Weights of a small multi-label audio tagger: num experts 4, 12.8 epochs.
Rows from block 11 of a small multi-label audio tagger, named by matrix and row number. Rows with one number within an expert belong to one neuron, the router's apart. Each number is 128 + 32 x the weight over its row's rms, rounded and kept within 0 to 255. All counts start at 0. Numbers have three digits each.
Before each expert's rows are labels from the 100 clips, of 14976, where the router gives the expert most weight on average: "responds to" is what is common among them. Only what is clearly more common there than usual is listed. The data: struck, bounced, scraped and rolled objects made by modal synthesis. In brackets: how many of the 100, against the usual share in percent.
# router: router (model.blocks.11.mlp.router.weight, 4x160), inputs 108-159
# up: expert up (model.blocks.11.mlp.up, 4x320x160), inputs 108-159
# down: expert down (model.blocks.11.mlp.down, 4x160x320, transposed), outputs 108-159

# expert 2
responds to: plastic-like damping (84 vs 16.6); membrane (66 vs 12.6); action: one hit (63 vs 20.4)
router.2:129134134137093187171158135170104136142079173107148108132112174110176136131158146176144085149117169116142189104066099128122127152092095153172146091069084144
up.0:143171097236108143092089076122168167129094160131110167130124115157176138129123109184128131109148163114154164153088114188108163144084164181175159119126074105
down.0:112177121131157073133081149127098165157123117108102111090098180161113146122155112160166150048103083110169125111136168117157070148093165120073113155118062135
up.1:095107093131115143035088088116107136124147135142119076202073126130159170164088173161090156136135225216148188095119099134090141155179159121169131106108154124
down.1:057114069136160114149143104176088175081164099124146168141137168180147177109114144124126137081131180155128134131120119126136099181150151139163146156125079154
up.2:138103090148117094075101104158120098093094157121073130080112188122164111111097126172150151103182212150104089130100104127119150095060112160096112132139131144
down.2:185112181079140132133146112127142089113161089135104066128108122132083107119170124136182122089202085080123108113164137171179093113130120101090060161123119176
up.3:085111189135115204172064119109148143140113110117087135097148072094115069094160070159080163154086081129107141143190130144102161092120164122106134085113152150
down.3:187103086071044147153084079139152115090125090150161137142155156118134163126156114137120114107101142139160130161109165162135107084139167102102118063088121122
up.4:099115090158123148092086078138115105108162094077081117164053112082115152165122155118107169125112195135101147111136073163151142155111201103103150091094146158
down.4:076107088105137083112138101114139128120123168071131119137131135113185116153142162037098099088142136178179091192109136100163103191125118129146161144089109097
up.5:128131114142072169098087122149142143160130141179113108099094093142111141159098190181142168169128173120165134133124151181117123152086170145156100106113110130
down.5:147123094130119103111102096117137122122173130135105081176142121100202192053163149126140203098118174142121165098119057113128091136153167145076131170127122125
up.6:106133159090039171148158156066130146161134079130200151146149128090025062106117125152108123127106192122111136120123159070109153067168134113094142136109157177
down.6:121133103085106123136112176105104133179179118144219165090185137156133078133095112112083123085132092175147055118117203115098115122190087111117149084116076114
up.7:122084084154112159063104085087118131093137099159106135072134159126149178149113163183083164156187128171114112131138118135142154110128156178114065100127122178
down.7:154132084095125120140151177153101100144187159103215109160175131122174069118104147092109104099128175118165067077131119139098139174141111139149165110079174138
up.8:108142128154120147183094136109083126177146160101164130147146163102066083104141082128150128131139105171091131137134153121088110127166131107122200080095154128
down.8:126140140079131118165156122058118122166147137167193137114155100116056038096172110115121116117073068189125063170131239122167092141146129114099151159131090108
up.9:146106158126185135143086079112124124098111135130130151085141195103148122069125135146182203157163199097060139145170121117108177076067096140082159061157142161
down.9:151119111102083096109132107161123105145141092156146121127177156122160091103104190143171154139161135125115059099106108126123144100185130122163106176134138157
up.10:143114130189128121144047099123140097130097154114111118093086152136150109156071141137111130137110179125164169116136105176127144125035119095094150117154127128
down.10:166161078121132183096088096206101118142146158114139097149162132124125140158078141124147106083204094094161168123131111110180138128149120122098129145105169137
up.11:119093138130072135090108106101163109133083170137162112142116117098141135126142153060114092164152129178147170148143096141031097148172130075146112151121153135
down.11:103154131129172130129097098061092091150116168148124118170113117146111125124124141135098155149089108163115106078156157141123178131123148176100123087172166097
up.12:123149051185108127123175120131138145166051155121172103196123085149080174097105118163149129121070116117113136122157104145170105082147146144093172131112082181
down.12:124133136127118114161118087101119150128149098127162129130100151162125061142234093131172109101109068126174099084136168165141134141164091161128124173100077185
up.13:086091151126087143092121123118155120127095152125153113124101133128140125123113144079117084113163138122091176167161061155074086144201137065163076167112119138
down.13:080138144141144104110086048068100121142083136157140111167154101142153142126103081134090140148085130190126125077126167101137172138102178176105138092176156094
up.14:091185144142142099141047161130113148162148115132092167114116128121137086130117080149102116137138139160105126102136139113103158096091182106128189153148099123
down.14:146153131097124160097097102146135153099136154116189162121157093095154112175101140152144131210151122084096121127138117097061155112077111077152126173164131109
up.15:122101120185095136128082145129121038139160124121134158145172189087184112111141125124149180148183128127065092078162117172142167058128155137100086113141087171
down.15:098141190102094159115126112132079132157155127170192115134141089115107102176115167092203065135158062081150138120115156128077173117144045120155105138206135123
up.16:075131161194107111103107147090104114191082183156120129098108145160135177170091159118115099140106126112148096082090133170086132131078126133129086142164121153
down.16:157141059081111164136137125207190147144149159129145094196152107161125077071114151149131109101199146111135120098111125097137133104181157158138096134097160186
up.17:110175079097144093140134120091130086162113117138196112160206139090112071113089084142099148090182128143101102125153165089079146108131176081101136113161173131
down.17:108161152102158178099182124091163095111084141132156124119140134092086092149113139110152116162120139120155089157111205117078125053156076120138137102186153146
up.18:067118150151165214151133104142086099120100130138120096083132122090054133166175079120100128173144137177093097154119126138151131073102107121087162119097128144
down.18:105146183173104092147109167105145116117142120166160117082176147158123125152174127155067099177034111171143117139160115165103167116142198110185146151097089125
up.19:121101123108073139137121102153185111148122113076160077154067158113107081098166166076141100091125119156188169130139121133101095132179075049183125135099145140
down.19:110082147110101129136078105078152078087092173149142165118157058085155119144124099086062071145087129213128121168140193140101163167145176101138128063159172107
up.20:091131203117165131145110139116156125174102100119180119093161097157151120159067081120088119164143127147158110080079102098045154084080146146136118116133089148
down.20:138131074119078195109154150113139160159176093116151136118131211179130119094118076155134159169132132132110156121142097107118118144152098104173129149099155094
up.21:143164097191101162084105116153090207134122151163104106156151098161136176105081154183092149140123194139131166111096056147149165136113145127182090117136134136
down.21:161137123118144107170140141122112172120149099093120105095109126138129165111120110133142183073094112153153125150105138114173084135150156137088143110088072101
up.22:060124111133128116097093095072080138166128085191133158081160170102115168102157118169134150133144119161081097131099129137153177119158130169105037103154132152
down.22:201104118092117138150115133102071063133187125136154126097225171164112118152120130143121135100182185132153088080122075105163145157123093163107123111123165129
up.23:092097093093112160116140073096152107073076137208114072147119093108149143158113127106110076125122109174140224188097091160059131171159154124137074121155146112
down.23:139158103143172122114119110115128078166133152134107103187105123158082130120150145110156140119086124163138093056147115125133161119192102184098111133099176119
up.24:119164180116138102119052148147093101130121154172177190114175157137156113200094111133135135117137177131113131067091169121090143113125154124130125153188143186
down.24:146169136116080191108138125154147179149103078120155122101132130140149062083115132145161130171185141043118120141113118093087168109139134086192122153148151134
up.25:160125188184166135135124158094207139116097219116153145138153114167157115157077148116091140168137137134132082070125099100069144084149148088124116090119188118
down.25:149114138094113083171159161172101116109149096081167151104168161117145138144173103121094129144146137081095166132142110142148101176113099131103139119058155086
up.26:152091095224114120105120124171122155136089170147107063182169164175118165140154132130105047144160119156118146112116087128139105113084147105155119118131086123
down.26:115073137150153109120164137144107114134139094147135114134156182145158122121180144119094166116124102162137092145172155121152103158148145137134151205107103179
up.27:109138093211070161081086112124178153159101127166097127133094149130128154136095097143152117126155194123150189103122122171121187148059126146146143163119091120
down.27:174099103136150116110121178171063122108121153129112108150099112117165170155104100155088098069152126131146168127113137106141094167081116105118161147064106116

# expert 0
responds to: steel-like damping (96 vs 16.1); one hit (50 vs 20.4)
router.0:121146094115136102124089100151083115052159112128087141087130112098183134137084089107119151144119130156081123156117167106139124126098225138118130124174132132
up.0:167088120067119199084135055132146107098119179150145104178105136112102171119127139161139146104172123186056151189140140139156104091128171137089135086111176147
down.0:118124067098093135123132134146140144165164139152179102171075131120127092131159140132108109105128178190153119172055102152155126113150159114122124129062148160
up.1:172109125052080170086115097100143124160155129157124102153070133103148111093147143125162077098167111153108167178107132155165128109164155162141106127084071110
down.1:197125099098102132154123177143129166122139166154083147183127132126121111145104075126105172084097119099096113109073113061159151139113150148127108135131184124
up.2:103128096135117083095054147069110130171125141113177122159115129104079115175127125151081154154066119239119154120107124145101131116084179083181147158137145187
down.2:099154133181141147111170146160130159137140118083108130113082089156134163091129138175219071081141105093081095115169126101095087105140092114132140142134076170
up.3:139103132148132205124127146189150087143114149113087109116103168184099103163167187173090114119121171125129130198142118164113155094093174114076103144111136159
down.3:095169126068185061180167110149104141097195085144152121091167110120050116195127127155100138101149138166122153148139146140131088139146161139118187157157103124
up.4:076157086130116140098094118099151096168165122165114123175110126141143132103147113147063183131100105176131108111125116146133126152201113155133115151135127172
down.4:167094125106176150161210155150183087072136052131098148106131156149101142143126151143097119137082098127072036149133162099185157100186145154165071119133124144
up.5:107172128190060102084085119134126133248137138148152132103114130123165095107128105082124122111124143100181129102150112137037163131138089095131140128139084110
down.5:148149116100084125117090162119175074156195057098139162114110156124097097156150132119110165168076145098143043103146147133176171119174158163119149139127109194
up.6:120129098184097164125128139124129134126190112190087134121135150133122174096133174172184130115094141155113196143144111190130119107173105126156059134110110159
down.6:140196131164151089139147166157153070105076107094150153083095111141085072166168103085184100136113086106151128140159087113166103146099115124122131154131074097
up.7:100107142146114105077080104100107120131083140178163152124147098092124127107048096102110136156160132181111138116156130154068171140075189073171115141159162126
down.7:154110184129097165149153109131129096177134133105103108118114124141108117094146151121169119137147090080154190169107090161147162131128102168115084129087120153
up.8:104118156133092143126102091135144119185108171134147115123138064101160063144073135070147070104155155061137153112147137119079179116103108126102134135168127141
down.8:160130104117110180103104106161143131110152093148115148105116111125134160133089089146104081074154138139099133199143137107094187118121158087161167060180147149
up.9:106155139119120108108031156127122108186176129148122110098151135156114070108110135131134179110143108116148104072107111151156177066161134129059140110124121141
down.9:143109105121150165130117146094110145143154091159180085143169171135074148162156090169079152120086121203164103082093076091104056109156095131155185121130165125
up.10:176133097091092197120077151125185130138122139179141129177111116145126104099129084121159101074137182161103151138116141125066132096139132096140127160170185129
down.10:197185153097109105090102154153143132156150130119150157139108087156131125110112138139150176163113118021109090136183102128118155132108124146126159143126150155
up.11:165094127154105130085083136143108095162178166127156121137051139138108107178108114096075141117181183153069147111162117118066127159120145115120129132128170175
down.11:103138093114142158129112106109162181136112108115107217144137115121142155077117073131071127089111080129034105080174149108122109158117112166101181095147126115
up.12:144138116210049125101135043145154115140140101122082111155120122187123112090098191133125157110169197117153134100092088124110202160173177156141132156093132117
down.12:127145079157148100118173158147156150071160112152158107101095089166107130189087107158131121099074131097096080132147142067096119082130177145126141117145184101
up.13:164139079132086151110064134111144132148214122157168134180054110099118140190119140134100126110194102165125148069107129120134154122148162118129103147148105157
down.13:156121083117053118145142133174147162087187178133092157173124104130167083115084127142105116024130108076117087090127150055140100136097138136091118085134134145
up.14:115111210177169139089113107087140144117173100164170089150145056141151156116171150080118110104177134174153122134085123157101160125186097167102096164106087127
down.14:108116163088145063109146161105070074113164120093155114157109108094074150167148105124135190128122141141156054059147174130152119163133160164108143136147150095
up.15:095117158147098133078094127152163107188145135111095094099146108079108094115145144110197104139148181117094172161148096123114174061129163120157118149096079137
down.15:135127103140162161117150169102097150118122144116123109159128130116106118179094135128152103134123132151172073091120179088153178097111145156163133135106204137
up.16:107097105145109146093122137159153112132102143134144138152093108113111090065105127145139173139128153126123151101131091150093129110138171070202089114156155159
down.16:152155084097167125121096081199093127104118137115166116146079096163114126119091113166145165125149133095049136124166131087155120087119179159127134117151180188
up.17:104080153131091128115124080134134159121138129132117080161153101101122134056134112128119188189123094125071151139162106133150149125151145137126122123127150147
down.17:082114107116100109087167100134083087136132077101116153102063117093085152140105111177107103169155113113073160155159114150160131162082131101150128126115119136
up.18:123143187134107139089099143119125152126132180164128175148152122111147139104107099148136105133153106102123155139146087152130147098091161123146066113147149156
down.18:115155160199130093176122136112161126149100159071105141157149141114167155169113151108192196155173157117164121120084095111123141115119159115188108095092070070
up.19:130093094147107154096101157119147147137138163096129106152144127073142117152138109102055090138093116188181149099147053144080110175160075087168132140102139117
down.19:196126119082150098082151166118126101158185113154125126114082147167111109115156140101164141092153129067118102100121112130148081074098108149139102205080066130
up.20:057100178152088157113096121128137141160080149147099141082115125127051091121160107148163118156133118146108121136133080121117166123120105202157101150119160155
down.20:097175116126125170093151139148136154178107107128115127121104166132110133119129106106127070124158194142131090191185135101097119096140147172136140085150134115
up.21:112149137110135175091118124089100119158120184105149128121129178178075121114157137176089149110137122155081118080146121106157156059150095122119152154092133221
down.21:131125145121080083154105136122161076185151096132160086144114103104079063178128120102123129130081172140154132137108059181112158205147140152156104110133176089
up.22:098123147158094165100084083160137125162122174138121146118091111087129050121105076115167103114150084107118207139142090119050145145135139093215070172168120171
down.22:170122127142088166150118114134132185138090144116117140123152175141106140070088058135112142064152124178091099163117095117161089108087142102140134127111107145
up.23:092153170105152144091082146156135147194142123126127103131114103127106127155115084150118072108161137141168199086150125155086214105133098128154113163157135132
down.23:160175116078104096101124212088103167134195117126142160156145175188151209132108122132108157092122179132126105143102150128162104141143099130118098133158039163
up.24:148090123143126155116045134145097116125139121204129105034128124134118153133167169129144098125149107115134138107112136181126115142126123121100067109092142133
down.24:161114108148167088138175168113095100092148163104153114153125132138112129169177117090069155126173048214158084136120111100172066159158086116114167157052076114
up.25:091100075128111161113182154087115150138105117126140114127137186139116167100137095141117091055191097150114186122083098152142145116146119130159102153109098145
down.25:124132147123136065189191153151122130092213147120149206108125172109122088130151121165151155115134125097108100162071145113177113113136134117136134103163118100
up.26:084132154120095102079071090111116121156130193166141186116127113098128117113084122112053101132156117170144135130154140121071174145096141100157118150176155148
down.26:138149130095113168125157143120128128160145140079074129125113151134080109124165102153153124108150090102124182135108104128149128102136110160120123150061119181
up.27:174109130087108151129130042096090087142095159202135103112096133137060140137128100114153147114171127177057129153137147130129134094120172144120159121121106174
down.27:115154108107104124134097147115201187116134132094170100151111157174112127069110126143115137133069136135148094134085123140150113098176119126127119095095115114

# expert 1
responds to: wood-like damping (72 vs 17.5); pink noise (36 vs 8.7)
router.1:133116114118128163093143166081110104172127172082161089078140132146046097092163175051098151167119159141120130101164065066174115090102071135115146127101177181
up.0:120100143122137136109109128097095122152126128187143145108138155141132133091094122134130168149113114129119143058143066147111161141156153147103102171166142108
down.0:128153166094105119087052133078145154148141085150076098116123151129120198082213130149155155114166126176126117079076037129206098121135117190122126081127094121
up.1:185123111156090196138102129148155121131126173090081076119143126151099097168132134123201121167120116128161160169145086104127118075146119085142140118085110166
down.1:124138164144120141152122210142096149137077142091085152156152082108197131148135128086103104110123094122141133179160135118031174170091123075117117125112097132
up.2:110141120151139152104157119112108138112110129160131145109113178150130159156186096137129156124179117147085153148137080128168187088123130174117122213129113209
down.2:135155089130117106095134079073121126182120118175065148196153122095135100117124100104183122098140170069110159106064076184131162139146135180106071139148148138
up.3:081142196163073122028104095057177137164136141149139129124117095101131136133124086092076140116149117197109132127097146156128141149178120155137120117121097133
down.3:117164127125138156138174153134144104077121076077165175100109105147103180104125138129098125201067129128113071178147115164098117174143124119168155149161111179
up.4:131126127144100148127123121092168122164082139131191098164132095123083061126133140089151149140102120145171149155163128134095180084128141058155167112177093148
down.4:112113146108198152118168164138144165096097101142103139164122101127084084064140091160147170172158109111113158100120106111148176074114121119157101181154146084
up.5:079180136105111159087120025149130075177042162142125058156110119120092161114123140132147128059165134131104123143094155152127198137126154165140095144180167105
down.5:098133108142182066072158119132091099080150128066116138101078141118173189123109177144133163143144122155116143120183099131183122116116159144119093100129078167
up.6:095134111176163151132148162147127144183143099138181187148182124117086100134128115147140130134100166098129113135137112100104154084082132130085117108179105140
down.6:175185125139135138163130135120142117160112130131068085093164135117092123177130108150091085149134098150135137181142154132128070049128129122061166142091121119
up.7:142172139177111128047078136071109157191105083168135157103134126116153147149130085114134095165180112155084117057138094122069146136110106167111096188162149178
down.7:134173124205086138121151107172171129115191070135185131092139161123134187128124090131200089181110182054079120120112142149126144107139171138125157135141105163
up.8:145121118135106110030058111103129106142100157187112144166069126124128152126119135139074170171145152165076127131140102156126148144118143150185065190147159169
down.8:138217130183100072125133086156165097123079121137111115119148129148170187099114136126142134160148130108079112133168117176118128075179174152076138131159168150
up.9:141124079186095123088092172164133182227152155161140158170122088125121132148117108131121115115112164119065152143120098106137147133090120148112116154168148125
down.9:182191163110073155124095151114121087140160099178144098090164111114142139150119095132146100133126098126163098116094119154144128054155136154071149121065076130
up.10:073124180159112134110151050088136150139117096201181095132139131071092156096159091086178103111150088185085120128106132142116175085100154117119110143125062122
down.10:087111112131121017199128189103124221113145145130134154129120173108144130085128126100135131079137139158172102109113192098174083130156120117152152164117082129
up.11:131141115184097180086092120125190197159109160110112143175111104147168072085107111118091162144142151097121110103132091073122146099146115193172081172126166119
down.11:090117195155066117136128132140106177156075134152116116116174102093197157115123141110147043126122144080146152096125223125107119138091125141188114156124076124
up.12:163093147171161165120102100130082180141133122175114100099085148125120135101082142129177125107184170095095137146101082100129131062079177126116125093133142144
down.12:139182098099167131114164161121109118135152131147160165145129138131102092111092123147123120144148023131122175120123156095139125122111142102177108134204157172
up.13:070107104196157129167123147152149092118138155164109140133111147121137120172167129141124147135151184123124135123132135104103152137100166146111161100099078159
down.13:116134109147158165123183085163135129130155114147133091203135123060149086140092146143125155110191113096114183127155089062122128095119165140158097159139145159
up.14:134071104146142120126049146154154094125150189150132147114130179170155154150087167149143170100121162119113122092116109167140113088126132102092112083156112123
down.14:123166144073166161130216159165110157102152160051176164141123114102109115175110125129099083120187107107115124152119133067085058136135119106126161162121102181
up.15:144138090137092138156156105150127129118124108203078092140144074008103160114094120092195113180157116091133133167133132159102164137119127126146143144134122107
down.15:098037107197107013129113144128153159136110131109173162149142231135105139166162145147121155094181161111064095134149135140097061126077092092095155148170130127
up.16:101171130152125125067098135149126168151119197102087110140061149164126135111143139120139135132113184108148130147105067150105160148080120130163095118114087129
down.16:163093067155123113104167194138109110116149120138111098193119121138159120158116135115041140099142138161137176078108067152111073142153161089175134145073124149
up.17:117112076132077137140131126169080082195158111194143112097095141082119091134169154119166125162137127117055133151150138150128147101134179119131088131107103164
down.17:121161131144144117103099096127166132156107122147153170191155143143143122133135148078205174109181118067103170108158139067141116122082115136151120136162110146
up.18:102105134173150168135111138157118113153152110126133127155155119130094083125126107143131098154095149140112109101169026127136103065136142036159132098094112113
down.18:137119130052113126164070127131158137151132136137117138088132156142115069140101082125084161131084096125167148110144155132135108095136153133161113140114127114
up.19:064165177152137131108103090108109124122107153177181148141115096087059118099160086097196179171140127119119114138074111121114167067121136158170090117141114135
down.19:079152092129065057109172174097090183139112145113113142139139155161160101160184104086157096065084182189100092122141157128112155136174121118120182147085092119
up.20:093042133152095145099106091111119157115129133122094106084148090071085121152136156087171159216121125150129120136179121117116143067134128100153140103159136157
down.20:077113154104162121152172181106163194168130075140141113134086154126115125079218107079157087140070114150151102179140167110121084139166113083174168125109121083
up.21:131113128170124125163092093098126147094093117128133127172126137131197090108172106108159146146126135124158088089055104141137098082162171137123062165125130119
down.21:111177128140116092080104093075145130147143155137136118134131170144129093155094148095153169057161158144168116136097166070069145089100120162138105114151090119
up.22:080094105115153153093143120164072124140139110159135122081081166119083200088161178183116112127168127124153187198120068191139125141140123125135109145099090169
down.22:130187126091166145115117143121104098124146140147156157139156127106100112138140088153162186123142133124173120053084166097142132090101171174094070128134132126
up.23:059120146137124116106151143116090130239174150155170110082075110076087093148127167097175090130164153138128195108085130128076163145088123122118120141114094135
down.23:130107166130158120138179111162119118132107124074129096123108120157148098173145142059153122122091163061176147109135161088124104137128020166058189161078101113
up.24:153177167093173134096120089155195115118072121106095101161065103143161095173140130079121067149157153123100115191100076132099131107057196156139110157125095131
down.24:119108151160155075116111148138098121111145106108115166073097143123163209078155098125131142082171101095078116169140153148162118171107104140088162132139112115
up.25:085104117149129121108143071101160096114148184180112136194143130107130192154144105112153160159160097218085161139155109079096111114140127108192071126189155135
down.25:134109069098095125106138115074098122151176132156109150188127179154183073112115108107130180048167186098146155044123097099120144161110171119120109125135085110
up.26:128088158153126141087164055127171094085121169124068089163124071118185176190152145107170123163146113168071140188124119106164153087091151122114101119115157162
down.26:127130084125151111125139223086132127181116185117148087104085124137098035155089101125109160117140075130158146132168086068136111127173116139152120111129111131
up.27:123119127159114147038105124064125162174112128171082125111115147158137148141124064129122105164151134134077139111149062114082155153108134157122130164171132149
down.27:115175153168143130131180134167147109089112105159182132092163157124146203141145099131177096210068157105089108124164134127108110089158164156109191164158102149

# expert 3
responds to: rubber-like damping (73 vs 17); scraping (53 vs 19.9)
router.3:117122183109135121100114064152132105146109087137172160130083119133058177149170140112090081127155102107137164090076138163131118120172104123079133077141141170
up.0:131115073124107187084112086113171154142077079084157072130126119145105142149094136109141067082132155056145099132134101092116156113104161144123158077155112115
down.0:150126161078093162118107129144155161124067105168164082112161101129129121143119143099094109140134138131132058146148169134063080117171128137155116132114094136
up.1:066113106140095096119110131088162117182137161088117119140125104103127065111073170135116197111091154176158118092123098171134153113150146042146118058085128114
down.1:079179120127181163140132154127148197167088092117118164102095126154143103098171096134137102115086133064148138095119191052152142071092095147096211153127111154
up.2:105109126165136124097091093117128136146114144161092062162120135113081154124058148141148150150142164162092153167150077109071150080112198160190077152190151157
down.2:104147109137105116150105107117166072132079121118117134166152109103140168141069128100134102151118134133074135143172116165083117141136152085168095124130094167
up.3:102192136161112132116097092156125165144103176119143093161183113114188146158070127134143117163172133121083086115111138108072188078078193143190122158147147162
down.3:170129136155119072115103143095089119193164157186187141175180076149157093110129170053128115149156076124138095138182151079106154165161122166102092161125128116
up.4:131089077156074170176157143165075042122151084128160116107116149099130077185126155150095139161132170107102161149107149167048202136112131128139152121121078151
down.4:105132137102201114133152078098204127108124136116098090115099101168129105125146094093138065120160145095168117143127097168082181161092140124158083092170180095
up.5:149114145157152146151157155107184143112144160130092171187111100158139105147164177095172143139123177118150139091139100110153168157088179185145085152150105140
down.5:164136112201118105130098134162078130124134094124068178117146126114119152117061122159153154158144184124066118147197148087119119087127185154106105121096156122
up.6:175114113098141136103091130168142101121117150096136113100127129130118097177032135122108166098123149126071180140176093143128105105077110100099197095129176103
down.6:159151149068195146165102095108129152129148108137099204187181108112113086113141107146098114145113097113093077134111102102133138066121152145082175086086185123
up.7:143147057185119159103072114111128104144117171178126123142180131085113126187121111126113128136121114162133181123192098120052144150081087070158178132188174080
down.7:066160126158152155098162070135130154128209096125122209121133128105119123094127106143104145119170114088068132129131075099126158142125074146065172141170141116
up.8:175117117089103139148044164158120061154140137156136073061156134129117145148126139094064115129144136096137156137189108158076095132114131128069156095075113113
down.8:130186116094168160086087142088121123162105160146150127140133124160064099128108121134174155124119131123118139150149108093118174113069090132111066104217172121
up.9:097073098125086192129161077150140114143117130140140092116097197108104098104127107152163157146171192123117151163103066143133130075101146143136089084139128135
down.9:071100128153119126184148082158139088108111109086112092108190115102118130162089152112128152192140152116110165162132204153125117079152143115196095096099152062
up.10:102143118138129189127118120076154136130110159093161134131171106172105063131057086093054082154121090135171118173116136124109179069144181079148153082154136098
down.10:121131115109160185112146118108178167114126079158181114129140135193170048085192067136076129140104094161127031102161135107166102132186095142060178131038102153
up.11:100137128146175150080126116119121064140128069121141067163160161123131174111075131148093187136172114153114095108125091129135111119115122146164109130142198115
down.11:137173130085151148080121190106136128144174130052137158142141151173100032135154073176073127087125070137136140121103086089120129152124134156100144127073118102
up.12:177166157136127131107035106147182126138149147168106119093074145127160089130109092115108098126143075107130149159149131128103157112131137085085146091139140130
down.12:128118095189179127150178175102082107138185060153098156106139172145105141093079194160182172135109140112085109091145130172221153074150114169050103107107126091
up.13:125079052136113144141126080192137123111134137120101120113090119111136156169088106116149131134105154082088136130113055166111123145121191074119101089159149154
down.13:181086137114136097108181140137151080107090142192167109144131089137137140131140172052106120151170143164123136142134147098107106121181151077172063161087109163
up.14:170111152128138163120164058173134105135070150189123073136086125123093123127125140130133089139222172138126163161126121106063151109120162135193065191154176133
down.14:132156080098155087151121166135180103112120144133141094157151127133166128160133074111139125099136106139114107131068128190137086139120114216092140143124173089
up.15:079124116193071163058115084115120170120111141143139103176115139126167110116082136106084137087159126185129165133090093123066189143115132201185105136152123139
down.15:106132191166120122167139118131140101150119118125107135127134162149076139101094144151132094179102092116121129127183093112099113104084125111139099164130128118
up.16:115168092129102126077090122113115115229128196144132086151091135140073174121065144134150146161123147141111207107196127148085147110056125098119126126137111105
down.16:135162111132163150088113117127108104179175126097107132156139171128141118104102134128120145049121076122125124133081051147082153185144107143100180148100125112
up.17:136104168167145157131187113119202150084216108119137118172132150195136130097136168146158143093081170136157106170088104112150164054126111124147122135159124147
down.17:163181149113115183103092138117133137173110156144120157111115144145083084094156144173149138144129147103130166175159129107116144095097150140170128120141115142
up.18:069121172151154150093094074103117091176133089164152113098106117114176197104061109123114125087178116160119183123092140140097198114084129154127061137183195107
down.18:174140134082139090109141210119065115161147131130162115170122177125126099127150172107100130094118105180181138079069087148186064149203097108101118154086142088
up.19:124109098158113167072101087145131157174111134132104059195112111168148140173156114125112115109104147124149161112106069162122155178111175148150107134171118101
down.19:100133117138187113165190147116094112040100072113123120125170168153136164172122126157124134109140119079136130107081070163146113157083093150157146115143093111
up.20:160147125095090167129139109130167142141106117144114111135139121197135111103120098122092127095120147162115118140178128094122105119181163138089158124114184160
down.20:162157085086067135129088150169127070114172140181172128110133085120112109128099172089105133116107148167105124128154205162097093114156202101111108083117079152
up.21:127165134187170123082097075112125133166121137142121097149119152153143088135120153127131170144158167139136111125146105113079145117111189208192091160132116167
down.21:096142136152147128161108130127204075107061161075163104159138109133124100132080120121091130120104069143120066114119159117053110091110160115100112130149130126
up.22:106158128155135177071118099087162109136135129087091105170104151094130125113145094118096168124165167083132081078152147154137172165013076162128060131144072140
down.22:135150147087118125146098125117125148149093165125129079130101092137104125158079118099141085111072141051137164112064063194130094171104115100144066093149172122
up.23:131101118118061149095125100151128067142112105149108158124069072092146172112142114163123129129212103167092145170130128180170106125189113138100068098139193097
down.23:137091110149083095125097097123193107107101173134100062182134096143185180124124132094139161143123133175098101122129137130092103151158217120126138163137174202
up.24:064117122130106133125160079127137142163162136099135130145132101127130113129143176126185118125148163109145164125162150122115182123097098137120108103111086124
down.24:150097175115103134198097099130110103153114133172142069137142084098081108128090079126136105141087136153162131123138154147080093155086152059162102092123171082
up.25:101159118159060186085066085117153132152103160174118097151120118119125099106092130155130136129164186147116179136141107126122146096147211140166092139170172179
down.25:138074192189118084118128123139145079134025158139151097157126113129098122172075154145122119182146126155175178134134105124107125080109122111182120093151095124
up.26:127123133185081162108133085106124171185084163137135085195144080094105102088096172088170116135136130172103200132142085132035092103153145112168111150166182144
down.26:127176146159096142161126091125114119164108082172108150123152130090123120120113092133147186180163103084122120128154163150079144073167207160100180157143204177
up.27:166158094104178142108105065156108063133160115130168104174134098158134097199101095161112137090171146076113061073102102075130127119082129144113145133154124130
down.27:085211142078142195141124131064141073149093141113133110089198128110138128156109081143119158145056150161158127130138151102086114127123109088121149161103159107